{
  "horizontal_flip": true,
  "targets": ["palette"],
  "cond_dropout": 0.2,
  "logit_normal_time": false,
  "widths": [64, 128, 256, 256],
  "init": "lecun_normal",
  "optimizer": "adamw",
  "learning_rate": 0.003,
  "beta1": 0.9,
  "max_grad_norm": 0.5,
  "lr_schedule": "wsd",
  "decay_fraction": 0.3,
  "final_lr_fraction": 0.1,
  "weight_decay": 0.02
}
Rows from block 7 of a small class-conditioned image flow-matching model, named by matrix and row number. Rows with one number belong to one channel. Each number is 128 + 24 x the weight over its row's rms, rounded and kept within 0 to 255. All counts start at 0.
Before each channel's rows are labels from the 100 images, of 14976 (inputs lightly noised), where the channel reaches its highest value: "peak on" is the class under the peak. Only what is clearly more common there than usual is listed. The data: rosettes with rotational symmetry.
# convs0: first 3x3 conv (model.mid.0.convs.0.weight, 256x256x3x3, each kernel summed), inputs 86-171
# convs1: second 3x3 conv (model.mid.0.convs.1.weight, 256x256x3x3, transposed, each kernel summed), outputs 86-171

peak on: backdrop
convs0.167 [104 116  92 109 113 129  87  87 150 126 103 121 101  95 103 115  85 122 138 108  91 103 139 158 126 120 139 144 125 156 164 146 111 143 130 150 128 162  72 156 121 113 141 118 120 130 111 144 115 109 130 117 104 127 119 103 116 132 141 118 165 190 121 107  74 125 106 123 132 101 138 139 141 137 117 122 102  91  83 115 104  96 143 142 131 135]
convs1.167 [118  96 122 114 123 173 147 144 136  96 105  99 168 113 118  92  84 159  99  96 143 106 123  91 124 112 132 112 138  98 152 116 126 105 123 158 111 175 123 121 140 138 158 156 173 185 143 149 103 148  93 145  85 117 105 166 168 145 120 160 146 126 189 135  98 143 164  72 159 108 129 129 147 141 151 148 149 158 148 167 135 122  91 142 152 140]

peak on: rosette
convs0.68 [157 150 149 151 127 119 108 153 138 141 120 145 100 156 147  95 133 132 148 167 131 127 129 111 137  95 118 155 109 121 119 113 197 125  96  96 149  76  75 103 122  89 156 105 119 100 121 141 136 124 165 117 133  74 156 131 117 165 140 149 170 163 111 137 132 139 100 167 122 155  79 131 136 116 118 118  95 129 105 121 121 122 153 130 127 135]
convs1.68 [135  88 141  96 163 135 123 122 126  92 118  94 163  88 108  80 103 168 101  94 106 142  91 128 152 119 116 105  99 138 165 130 107 142 160 125 108 174 142 176 156 124  91 145 134 174 125 137 119 128  95 123  96 145 104 151 121 110 102 111 144  98 161 133 114 125 180  84 127  97 136 132 133 133 129 126 143 125 133 119 116 132  95 143 151 131]

peak on: rosette
convs0.169 [165 140  97 129 143  96 118 114 118 151 102  93  64 158 142 107 132  71 120 165 139  98 153 125 134 110 124 139 133 112 100 125  88 139 120 112 136  58  74  90 118  87 119 101  90  88 101  99 153  76 144  90 119  96 128  94  98 155 132 146 101 136  92 104 127  90  94 151 104 122  73 130  80 103 116 109  87 108  87 111 100 111 168  99  98 126]
convs1.169 [115 102 130 124 134 161 145 146 154 100 144 101 179  74 121 122 100 164 128  78 136 128 116 119 115 117 141  99 144 134 153 104 128 102 146 149 112 180 181 160 150 162 127 160 153 174 133 156 118 154  94 159 119 148 102 151 143 111 109 116 159 111 180 125 100 157 186  85 143 102 160 111 151 139 144 134 150 147 148 152 119 115  86 151 171 124]

peak on: rosette
convs0.226 [151 125 157 167 166 125 120 170 143 127 164 119 125  99 154 138 165  75 134 107  85 126 125 117 141 109 141 115 101 131 145 124 137 134 153  96 114 116 122 156 100 104 138 155 151 137 121 114 137 115 147 151 128 153 137 119 144 109 113 119 169 151 123 148 161 134 149 158  99 136 128 107 128 129 124 151 126 130 124 130 161 154 150 152 163 147]
convs1.226 [120  80  82 111 116 109 149 130 106 106 121 105 164 144 117 117  95 160 121 120 132 127 127 119 146 124 131 134 131 117 136 128 136 161 172 100 116 146 118 118 106 133 105 118 109 160 146 132 109 123 107 134  79  93 104 153 118 144 131 144  91 113 133 128 102 116 130  90 124  94  86 101 108 105 135 114  99 131 107 132 118 111 151 105  95 107]

peak on: rosette
convs0.97 [151 132 122 131 158 106 134 108 129 153 120 128  69 152 135 124 136  73 139 127 128 108 152 125 140 128 106 146 129 114  94 147  91 162 128 109 124  77 107  90 126  98  92  85  82  74  91  87 129  74 131  94  94  94 101  74  94 133 121 119  79 117  83 113 126  76  85 124 104  96  82 102  66  99 108 109  84 106  87 110  95 120 129  98  90 106]
convs1.97 [120 106 123 117 133 167 140 143 155 102 122  96 181  78 116 110 102 168  93 108 129 122 111 133 111 100 136 102 121 138 164 103 113  83 125 164 112 175 159 159 142 179 132 162 140 172 140 143 116 154  91 140 135 131 110 134 144 100 106 117 150 110 184 125  99 160 178  85 125 103 154 131 174 150 137 122 162 147 144 145 113 104  91 135 169 118]

peak on: backdrop
convs0.65 [127 132 138 132 122 142 109 154 146 115 119 142 165 126 106  89 102 180 139 156 105 117 115 158 131 103  98 146 107 137 170 124 189 130 118 116 164 157 100 168 131 130 155 117 116 130 123 126 128 125 134 124 118 113 149 145 138 146 158 149 167 152 158 133  90 150 133 124 138 127 129 154 161 151 131 110 118 132 106 103 132 100 146 117 149 145]
convs1.65 [130 135 130 120 158 118 120 128 133 114 125 131 120  96 145 146 189 114 134 135 131 137 120 140 155 134 118 103 120 136 110 128 122  96 105 135 110  86 138 137 149 123 116 109 119  84 120 137 126 131 139 122 137 150 156 137 112  91 120 109 112 149  90 121 169 127  98 211 103 159 111 110 153 129 100 115 123 101 133 126 126 138 172 147 132 116]

peak on: rosette
convs0.160 [143 131 110 131 128  88 115 114 107 146 129 126  75 162 153 120 158  94 143 154 128 126 158 107 141 142 115 145 135 113 104 141 103 158 142 114 119  86 106  99 141  91  91  84 104  66 118  95 118  90 138 108 112 102 123  98  81 129 103 114 110 139  74 108 137  82  89 145  98 127  81 104  68  85 109  99  78 106  73 124  95 124 143  86  94 116]
convs1.160 [130 122 129 115 134 161 145 133 146 107 133  88 156  84 113 119  98 162 104 122 127 118 112 136 116 111 134 104 121 120 161 108 124  97 123 172 134 165 160 159 136 166 131 160 155 161 142 152 120 143  98 149 140 136 102 141 146 123 122 127 153 101 180 138  97 175 179  84 142 110 162 133 166 163 140 154 160 153 145 149 128 109  80 152 174 127]

peak on: backdrop
convs0.36 [120 105 112  82 129 144 108 108 141 124 104 117 116  98  95 102  82 116 129  96 114 101 114 132  96 101  99 144 107 145 157 116  85 129 108 156 126 158  80 139 144 122 133 105  95 123 110 116 101 119 104 103 107 109 116 101 134 106 131 113 151 123 106  99  86  99 100  92 138  79 141 156 116 126 117 107 101 102  62 102  79 109 124 131 130 123]
convs1.36 [102  92 113 126  95 137 142 135 125 110 134 107 166 104 113 115  90 155 128  92 145 125 121 107 132 140 161 115 144 138 140 138 127 123 164 136 113 166 164 140 133 140 133 171 157 196 133 153 140 134 102 160  77 163 104 158 137 155 104 145 129 117 177 156 111 133 199  83 160  90 149 115 135 128 163 161 140 159 160 158 137 140  76 130 162 156]

peak on: backdrop
convs0.123 [109  87 125  88  92 115  84 103 131 112 118 126  97 103 113 136 124 124 150  97 116 121 114 132 124 135 152 127 118 151 143 131 129 141 155 142 138 147 101 117 114  94 126 124  93 126  93 107 117  89 109 103  91 142 105  94 103 118 123 122 159 167 100  92  98 106 121 115 109  85 143 128 125 137 141 129  97  91 101 108 106 108 117 133 108 124]
convs1.123 [118 105 147 108 132 163 144 133 122 119 118 126 143 110 101 113  94 145 107 105 128 125 114  96 113 117 128 124 130  90 138 114 128 116 111 173 139 159 111 127 122 148 176 165 174 174 146 136 111 159 113 127 118 107 120 176 177 154 143 150 153 108 191 159 111 155 151  93 161 118 127 165 164 165 151 158 178 179 145 139 136 145 107 163 160 158]

peak on: backdrop
convs0.19 [119 100 101 120 128  74 103 105 111 117 128 126  91 140 151 142 149  86 149 143 129 133 144 127 144 139 141 129 126 156 129 141 123 161 151  95 107  84 130 106 115  95  89 112 102 109  97 107 142 101 131  94 108 139 103  99  97 124  82 114 107 127  84 106 128  96 105 135  89 103  97  95 108  92  99  99  92 106  99  97 108 119 107 104  97 112]
convs1.19 [125 133 146 111 139 173 150 125 124 116 133 121 152 110 109  97  94 162  97 124 112 106 112 129 112 116 117 116 127  95 156  99 125 106 119 167 160 168 100 165 127 173 148 154 150 164 151 135  90 157 105 126 118 102 132 152 177 107 155 115 155 102 195 148 107 165 142  83 158 132 142 183 168 164 141 142 182 176 131 143 123 117 105 147 165 148]

peak on: backdrop
convs0.39 [122 107 117  79 124 138  97  96 142 114  94 102 112  92  99 110  83 108 130  97 115  95 115 139  93 104 118 144  97 142 158 125  82 125 111 145 129 157  76 131 131 109 129  99  97 124 115 117 112 116 110  92 101 115 114 101 122 121 135 125 150 142 102  97  98 102 118  86 128  73 140 145 120 122 117 110  96  88  85 108  83 123 112 116 116 106]
convs1.39 [105  86 123 114 108 147 146 141 123 107 126 116 161 110 110 112  89 158 125  94 142 130 113  95 126 128 150 126 140 132 146 131 120 120 151 145 111 168 148 128 136 139 145 174 156 194 132 154 128 135  86 151  85 147 100 164 152 151 115 146 144 115 184 159 106 138 197  75 160  87 144 128 133 133 156 148 152 166 153 152 133 141  77 140 161 159]

peak on: rosette
convs0.227 [147 117 152 166 151 101 104 155 124 110 162 107 111 111 150 102 181  70 130 128  90 140 138 100 148 121 147 126 105 128 162 108 144 127 146 100 104 117 117 157 106 107 140 143 142 131 122  98 145 106 137 149 126 159 146 117 143 117 102 116 168 139 120 133 179 117 155 177 105 149 136 111 149 131 118 152 127 136 134 138 164 136 152 140 151 138]
convs1.227 [115  81 103 101 109 133 151 131 111 101 123 107 165 134  99 110  83 163 132 109 123 114 107 121 122 127 130 150 122 119 152 143 132 167 167 109 131 160 109 129 116 137 124 128 121 168 126 124  99 133 113 120  77  96  92 138 121 126 144 143 107 123 151 124  85 120 139  72 130  84 106 125 101 108 134 128 112 125 110 121 118 122 117 111 107 107]

peak on: rosette
convs0.73 [167 176 162 172 153 116 122 143 154 157 135 133  98 135 143  95 157 112 115 156 106 123 127 121 143 105 113 143 111 104 145 107 139 125 107  75 137  73 102 142 117 106 131 116 133  94 144 134 125 115 179 140 129  88 128 131 123 137 143 138 164 130 112 136 161 137 111 160 124 156 113 142 138 118 124 144 110 127 128 140 138 156 137 139 131 142]
convs1.73 [122  71  97 102 114 124 149 142 133  94 106 107 169 111 104 127  88 165 135  99 129 140 105 112 134 117 139 127 125 154 143 132 122 137 161 107  80 161 147 123 161 137 123 143 123 164 112 137 128 121  83 120 104 132 109 145 117 122 103 120 121 122 151 113  91 108 161  92 115  83 111 105 109 112 126 102 125 123 126 109 117 107 145 120 127 124]

peak on: backdrop
convs0.146 [143 105 113 139 128 130 113 110 104  79 123 160 177 183 144 114 119 183  89 168 120 138 141 168 118 122 115 180 136 145 129 129 167 169 111 127 113 185 124 154 161 127  92  95 156 103 156 128 116 137 133 137 133 123 141 157 108 137 134 150 161 152 127 110 102 127 121 119 149 144 102 146 136 137  82 127 112 107  91 121 144 110 147 147 131 113]
convs1.146 [100  98 138 142  93 136 144 130 120 122 132  77 122 102  91  84 113 135 138 121 161 137 102  96  92 110 138 136 128 122 134 151 109  92  87 114 133 126 104 105 126 101 165 155 160 166 136 121 105 146 147 147  95  95 100 126 124 118 148 145 159 153 151 141 117 132 136  78 121 135 135 140 144 120 158 133 153 159 157 136  90 158  93  98 142 111]

peak on: rosette
convs0.164 [120 133  99  97 126 153 108 127 149 121 106 110 179  95  83 119  46 163 129  97  86  98 112 152 110 112 117 139 116 150 184 132 130 131 124 147 138 186  97 157 142 129 144 116 114 159 127 116 102 140 112 135 123 103 121 118 139 124 143 118 154 146 153 109  62 145 126  87 142 105 158 147 135 143 138 123 125 120 107 119 125 102 136 124 131 139]
convs1.164 [116 112 120 145 100 124 142 163 165 116 122 148 129 164 154 140 108 118 133 104 173 137 154 109 157 133 166 164 166 126 144 150 105 145 138 110  90 126 154  77 129  87 139 132 151 161 118 145 115  91 118 147  54 138  91 144 118 151  96 169 124 129 128 111 122 109 143 103 155 114  77 110  89 105 151 137  76 102 130 141 100 138  87 128  98 120]

peak on: rosette
convs0.156 [145 172 159 160 151 117 142 134 152 159 137 139  84 133 132 105 138  73 107 106 124 105 134 114 140 117 144 131 125 110 106 117 102 128 124  94 107  78 105 120 128 118 140 121 129  99 136 145 117 127 149 143 132  99 122 120 139 134 160 120 137 131 116 145 159 113 117 161 120 130 123 149 118 128 133 160 124 129 140 131 132 158 125 141 127 142]
convs1.156 [123  80  92 115 101 123 146 142 149  98 104 105 161 123 108 119  88 157 122 108 155 131 103 115 128 101 145 141 127 160 148 144 117 117 146  98  79 153 140 114 151 135 127 134 125 163 111 131 123 114  87 125  99 116  98 142 105 126  99 142 122 125 143 105  92  96 157  88 118  86 118 100 115  99 135 102 112 103 118 116 108 103 139 104 123 122]

peak on: rosette
convs0.136 [198 160 148 132 136 129 130 113 146 171 114 173 115 123  88 112 113 117 109 137 128  88 145 114 107 126 100 150 138 134 107 144 134 179 136 138 156 150 122 141 155  87 108  82 113  88 134 135  89 133 160 125 160 109 123 127 103 133 154 114 146 133 120 113 108 135 107 112 122 109 129 125 112 101 118 134  98 100 103  71 128 125 137 129 115 101]
convs1.136 [129  66  87 124 111 132 125 137 141 103 104  50 155 100 122  78 113 147  92 105 134 135 113 117 125 107 144 120 113 131 149 144 116  94 136 133  84 153 134 116 127 126 120 139 136 165 137 132 106 129  94 140  91 122 108 143 111 138  96 163 131 150 156 127 105 113 171  87 117 103 121  96 126 115 155 120 126 129 149 141  95 126 103  91 137 118]

peak on: rosette
convs0.159 [178 141 128 134 142 123 115 101 132 131  98 137 145 119 112  96 102 158 128 159 114 111 116 156 117 102  87 155 117 132 140 135 156 157 106 134 153 190  92 178 140  96 137 104 127  90 144 114  93 143 146 134 153 110 147 154 112 140 144 130 162 158 131 101  91 135 106 121 140 122 147 137 161 149 110 113 100 111  83  86 129 105 150 122 133 126]
convs1.159 [118  64 130 131  91 146 160 144 129 109 120  71 136 107  95  85  99 146 116 104 159 135 106 110 121 138 154 133 127 121 146 151 113 109 130 129 118 161 123 118 128  98 137 139 167 176 122 139  96 137 106 154  74 120 109 138 124 152 114 167 149 142 151 140 106 126 175  73 145 106 126 120 117 113 160 151 128 143 148 139 118 153  81  96 149 139]

peak on: backdrop
convs0.106 [105 109 112  89 123 158 109 119 141 107 111 107 132  86 101  97  90 123 130  81 118  89 103 142 101 100 113 141  98 148 174 130  89 121  90 157 127 163  79 147 139 117 132 106 107 133 124 119 104 145 116 119 107 108 128 110 130 120 130 121 148 144 110  99 104 118 111  95 128 101 151 150 124 127 129  99 122  99  78 111  93 120 133 129 134 116]
convs1.106 [111  91 116 115 114 135 148 139 133 106 120 118 157 136 112  97  90 154 126 101 152 128 110  96 128 121 145 137 136 145 155 142 117 132 159 118 104 167 137 131 139 128 122 159 145 190 126 150 125 116  77 155  72 135  89 151 137 147 105 150 141 114 162 150 114 114 197  69 158  84 138 116 110 113 156 141 124 143 136 150 127 135  76 119 145 158]

peak on: rosette
convs0.170 [113 106 125  90 130 168  86 121 133 118 125 118 162  67 110 120  77 140 141  78  92 113 125 136 106 106 116 161 132 160 189 152 129 146 122 158 146 178  92 131 143 115 139 107 111 145 117 120  87 137 130 124 123 125 119 128 134 119 121 118 127 142 130 103  69 143 100  92 132  95 160 159 141 141 115 122 126 108  91 107 110 133 120 115 113 113]
convs1.170 [137 103  90 125  88 131 142 128 161 109 100 119 133 162 126 118  84 136  94 130 161  92 135 109 143 117 150 153 133 122 164 134 109 128 128 119 101 143  98  90 125 109 131 125 151 170 113 119 120  98 101 140  96  82  91 142 131 172  86 174 131 118 133 106  85 115 142  90 148  90 114 101  92  99 151 130  82 116 105 158 119 104  97 103  96 119]

peak on: backdrop
convs0.165 [132 105  90 129 116  71  79 105 115 125 114 115  94 130 172 141 163 101 148 149 125 114 153 147 155 156 162 130 122 135 112 179 121 171 156  88  93  93 106  97 101  95 107 133 120 111 103  96 149  95 152  94 106 130 113 104  96 144  85 155 111 144  99 111 143 105 115 160 113 120  99 107 121 106 123 124  92 107 108 119 111 124 122  83 100 108]
convs1.165 [120 114 126  99 160 169 152 134 126 102 117 118 156 120 110 102  95 160  96 126 108  99 114 101 108  97  96 103 122  94 154  68 136  99 113 173 142 166 105 148 151 160 141 143 143 153 156 140  93 155  78 141 119  94 129 176 187 116 143 119 163 111 187 154 106 161 140  79 142 116 125 161 149 146 124 132 167 169 118 140 130 101 110 161 169 150]

peak on: backdrop
convs0.112 [152 111 114 100 137 115 110 110 148 131 117 113  50 133 115 106 114  74 122 129 138 106 122 130  92 107 119 132  99 129 109 119  90 128 103 106 126  98  62 116 121  74 125  95 106  78 104  91 122 100 110 106 100 109 107  95  86 130 114 132 146 153  70  79 126  73  99 131 103  80 103 143  92  97 110 125  74  90  82 108  86 121 137 114 119 109]
convs1.112 [108  98 129 112 134 155 143 135 130 108 127 110 179  88 117 111  94 164 124  86 123 133 107 101 127 117 143 105 140 129 149 111 126 113 153 151 111 180 169 156 142 163 135 176 153 188 141 161 118 149  91 150 110 145 108 167 156 119 114 119 150 100 193 157 107 148 197  86 150  98 143 122 155 150 146 145 165 166 144 139 130 123  95 157 175 154]

peak on: rosette
convs0.186 [130 123  83 120 141 104  82  93  92 113 123 137 121 162 168 128 123 105 130 149 132 127 170 146 147 133 114 147 139 126 111 160 110 159 138  98 111 121 121 104 138 106 121 104  90 125 108  94 130  88 130  85  99 114 113 109 113 132  94 118 103 115  96 103 107  93  98 132 110 110 101 105  98 114  99 101  83 113  92 115 105 115 105 103  63 108]
convs1.186 [112 117 130 136 149 174 155 156 150 102 153 111 154  98 119 103  98 167  97 114 136  91 121 126 105 122 134 118 121 116 176 110 124 105 110 163 151 165 127 160 113 166 133 140 154 164 147 136  93 160 105 149 104  89 103 137 144 111 133 140 149 117 170 134  87 179 142  79 134 106 149 149 155 143 146 133 143 143 127 157 121  97  85 133 162 119]

peak on: rosette
convs0.207 [147 160 170 159 157  88 114 142 148 131 150 117  80 134 147 103 171  86 138 160 108 123 130 127 150 105 132 122  86 113 154 123 117 132 122  91 135  76  95 147 113 110 129 117 143 106 156 117 142 107 163 157 125  96 124 105 125 147 124 155 181 123 102 127 170 131 111 182 101 144 115 142 136  99 147 117 122 119 121 129 133 148 139 131 162 145]
convs1.207 [124  61 101  97 126 138 147 139 128  97 111 104 171 112 102 117  86 166 124  92 125 129  95 115 122 110 137 121 120 147 148 127 125 128 165 114  88 165 148 137 158 141 116 146 124 171 121 142 118 135  79 130 100 132 107 157 122 121 106 119 129 120 163 121  93 119 171  86 126  88 115 105 119 125 132 105 132 129 130 117 109 108 135 121 143 125]

peak on: rosette
convs0.223 [147 171 167 165 158  98 125 151 154 136 156 115  71 127 132 107 158  89 146 162 114 128 125 133 142 102 135 118  78 127 158 117 133 128 117  87 131  87  86 154 116 110 131 127 140 101 145 105 148 102 158 149 124  86 126 105 125 150 130 152 180 127 109 121 152 129 115 178  99 139 114 144 145 111 147 107 119 118 120 123 118 138 141 134 162 141]
convs1.223 [128  56  97 100 132 132 151 140 125  97 114 102 167 104 109 109  93 165 128  90 122 138  97 115 129 114 138 113 117 145 144 126 132 130 169 116  85 162 154 139 162 133 107 145 123 169 126 150 121 138  75 130  96 142 108 160 117 122 101 115 134 114 159 131 102 119 177  91 122  89 116 103 122 124 128 110 137 134 135 121 120 110 132 129 146 129]

peak on: rosette
convs0.122 [132 107  98 124 113  73  96  96 110 115 111 115  55 140 137 138 163  81 128 148 129 118 145 113 138 126 125 117 130 121  99 133 121 140 125 102 109  58 124 100  93  75 100 115 113  98 110 116 137 108 137 113 133 140 120 112 103 144 110 129 114 145  78 111 147 102 106 170  86 130  96  97 106  95 101 113  87 104 109 112 134 119 132 129 103 118]
convs1.122 [123 112 160 113 131 169 143 133 121 113 140 110 158 102 104  96  95 163 122  90 132 118 102 127 101 129 128 127 132 117 151 129 124 125 130 158 153 177 135 154 129 170 155 168 163 176 140 147 109 164 128 137 106 132 121 142 167 119 155 128 164 119 189 144 108 152 166  75 159 121 169 169 167 161 162 150 180 172 151 146 112 146 103 147 179 146]

peak on: backdrop
convs0.101 [117 108  92  89 128 101  71 103 139 117 112 112  87 100 100 137 108  87 139  91 115  94 117 133 117 147 143 131 104 150 122 143 119 141 130 125 135 111  85 109 104  79 120 118 102 123  92 106 112  98 114  91  84 133 109  88 109 150 126 140 135 159  78 114 129  85 104 118 119  91 128 132 116 124 122 138  82  77  97 112 114 114 121 141 111 116]
convs1.101 [119  98 132 108 122 167 153 137 135 109 109 107 162 107 103  99  87 162 107 102 140 121 107  97 106  95 128 121 135 112 153 106 120  98 119 162 122 173 126 123 140 158 163 168 165 182 136 141 108 154  85 143 116 114 114 162 178 127 131 133 162 116 196 145  96 151 172  71 149 102 145 145 157 142 151 134 170 168 142 133 120 124  99 145 173 146]

peak on: rosette
convs0.246 [150 112 151 167 164 114 107 160 131 113 163 118 122 104 150 126 170  73 133 117  83 140 144  97 148  99 141 121 114 125 147 113 140 139 154  97  98 114 118 149 107 100 143 144 134 138 116  97 145 115 146 141 131 158 141 121 146 119  97 116 160 149 112 143 164 124 153 180 108 143 115  97 145 131 116 163 120 129 131 141 159 151 156 138 150 141]
convs1.246 [114  85 109 110 111 134 157 133 113 101 128 103 162 135 104 105  95 161 124 111 138 105 108 120 123 130 131 153 120 117 158 147 130 154 158 109 140 160 106 133  97 138 121 122 123 167 130 127  99 133 118 119  77  91  90 137 111 124 156 151 108 119 141 127  87 126 137  67 123  79 106 123 103 101 141 129 107 115 112 128 120 116 110 108 113  97]

peak on: backdrop
convs0.7 [168 111 133  95 127 141 116 109 152 119 103  99  92  98 105  97  99 105 119 109 125  91 105 156 124 122 106 145 103 130 159 145  92 108  90 130 146 125  67 139 120  94 130  85 100  98  92 114 104 113 133 102 102 103 100  97 109 127 130 127 143 166  91  94 103 107 102 112 112  76 131 146 125 110 124 126  95  89  92 130  80 140 126 109 131 111]
convs1.7 [106  80 128 105 118 145 149 147 139 108 107 124 166 123 114 110  89 150 136  97 141 144 111  83 116 102 149 121 142 139 154 116 124 131 144 132  97 168 153 104 151 141 146 167 157 192 122 148 126 122  69 145  92 127  78 167 152 136 105 141 150 100 174 145  99 126 182  70 148  77 113 114 116 126 131 127 135 147 143 125 136 125  80 149 145 154]

peak on: rosette
convs0.196 [124 163 166 159 190 163 170 156 149 148 153 143 128 143 139  99 132 108 166  98 158 146 139 132 128 146 119 147 117 151 107 157 105 153 132 105 123 117 115 129 157 154 108 109  86  99  96 111 119 114 121 107  96 103  98 101 102 122 149 105 127 120 109 140 124  92 117  94 120  92 108 128  76 116 120 132 123 121 103 110 108 140 130 120 132 105]
convs1.196 [136  99  83 131 118 113 114 117 155 118  98  64 137 107 137  96 133 128  70 155 142 136 120 137 137  81 135  90 111 146 150 116 125  78 114 124  79 126 152 123 138 136  97 131 116 142 150 146 121 115  86 146 135 108 101 131  95 138  65 148 143 100 140 135 133 118 167 109 114 120 140  93 148 111 143 120 122 128 137 141 120 109 101 113 138 119]

peak on: rosette
convs0.202 [143 161 166 153 168 102 112 165 163 134 150 124  79 119 135  98 161  94 152 154 106 125 126 123 139 106 139 116  81 123 166 112 123 124 118  96 130  87  86 166 116 108 132 127 152  99 144 103 135 113 150 148 132 100 122  98 119 139 123 148 185 119 107 122 158 135 116 168 102 149 116 140 144 108 149 109 110 116 116 116 122 133 141 139 154 134]
convs1.202 [119  53  87  99 127 129 149 138 124  94 107 100 167 105 110 102  92 160 126  97 125 132 106 109 128 112 142 110 123 149 143 118 131 126 167 112  82 159 147 135 160 133 113 146 122 170 131 149 120 131  69 139  96 129 107 165 125 124  95 119 135 119 154 131  96 118 173  90 120  92 106  95 120 120 127 101 126 133 128 123 115 107 136 120 144 127]

peak on: rosette
convs0.63 [140 133  95  98 133 147  85 118 134 123 100 100 152 106 109 104  87 110 121  75  91  69 111 134 111 100 101 110 102 129 172 112  90 115 102 133 116 149  72 157 139 121 117 115 131 142 147 120  99 119 113 131 112 106 126 120 123 122 123 109 116 108 119 116 110 107 106  93 131 124 127 151 124 136 105 126 133 106 100 125 128 129 114 143 107 110]
convs1.63 [ 97 110 101 145  94 121 170 145 140 120 145 118 144 141 127 117 102 144 153 106 173 126 131 109 114 121 149 149 157 156 125 133 121 126 155 110 118 139 153 100 144 110 118 132 137 156 109 145 137 117 102 172  62 150 117 138 143 139 114 140 130 152 137 122 106 110 172  97 145  93 134  99  91  76 165 133 105 127 117 133 103 117 120 104 140 131]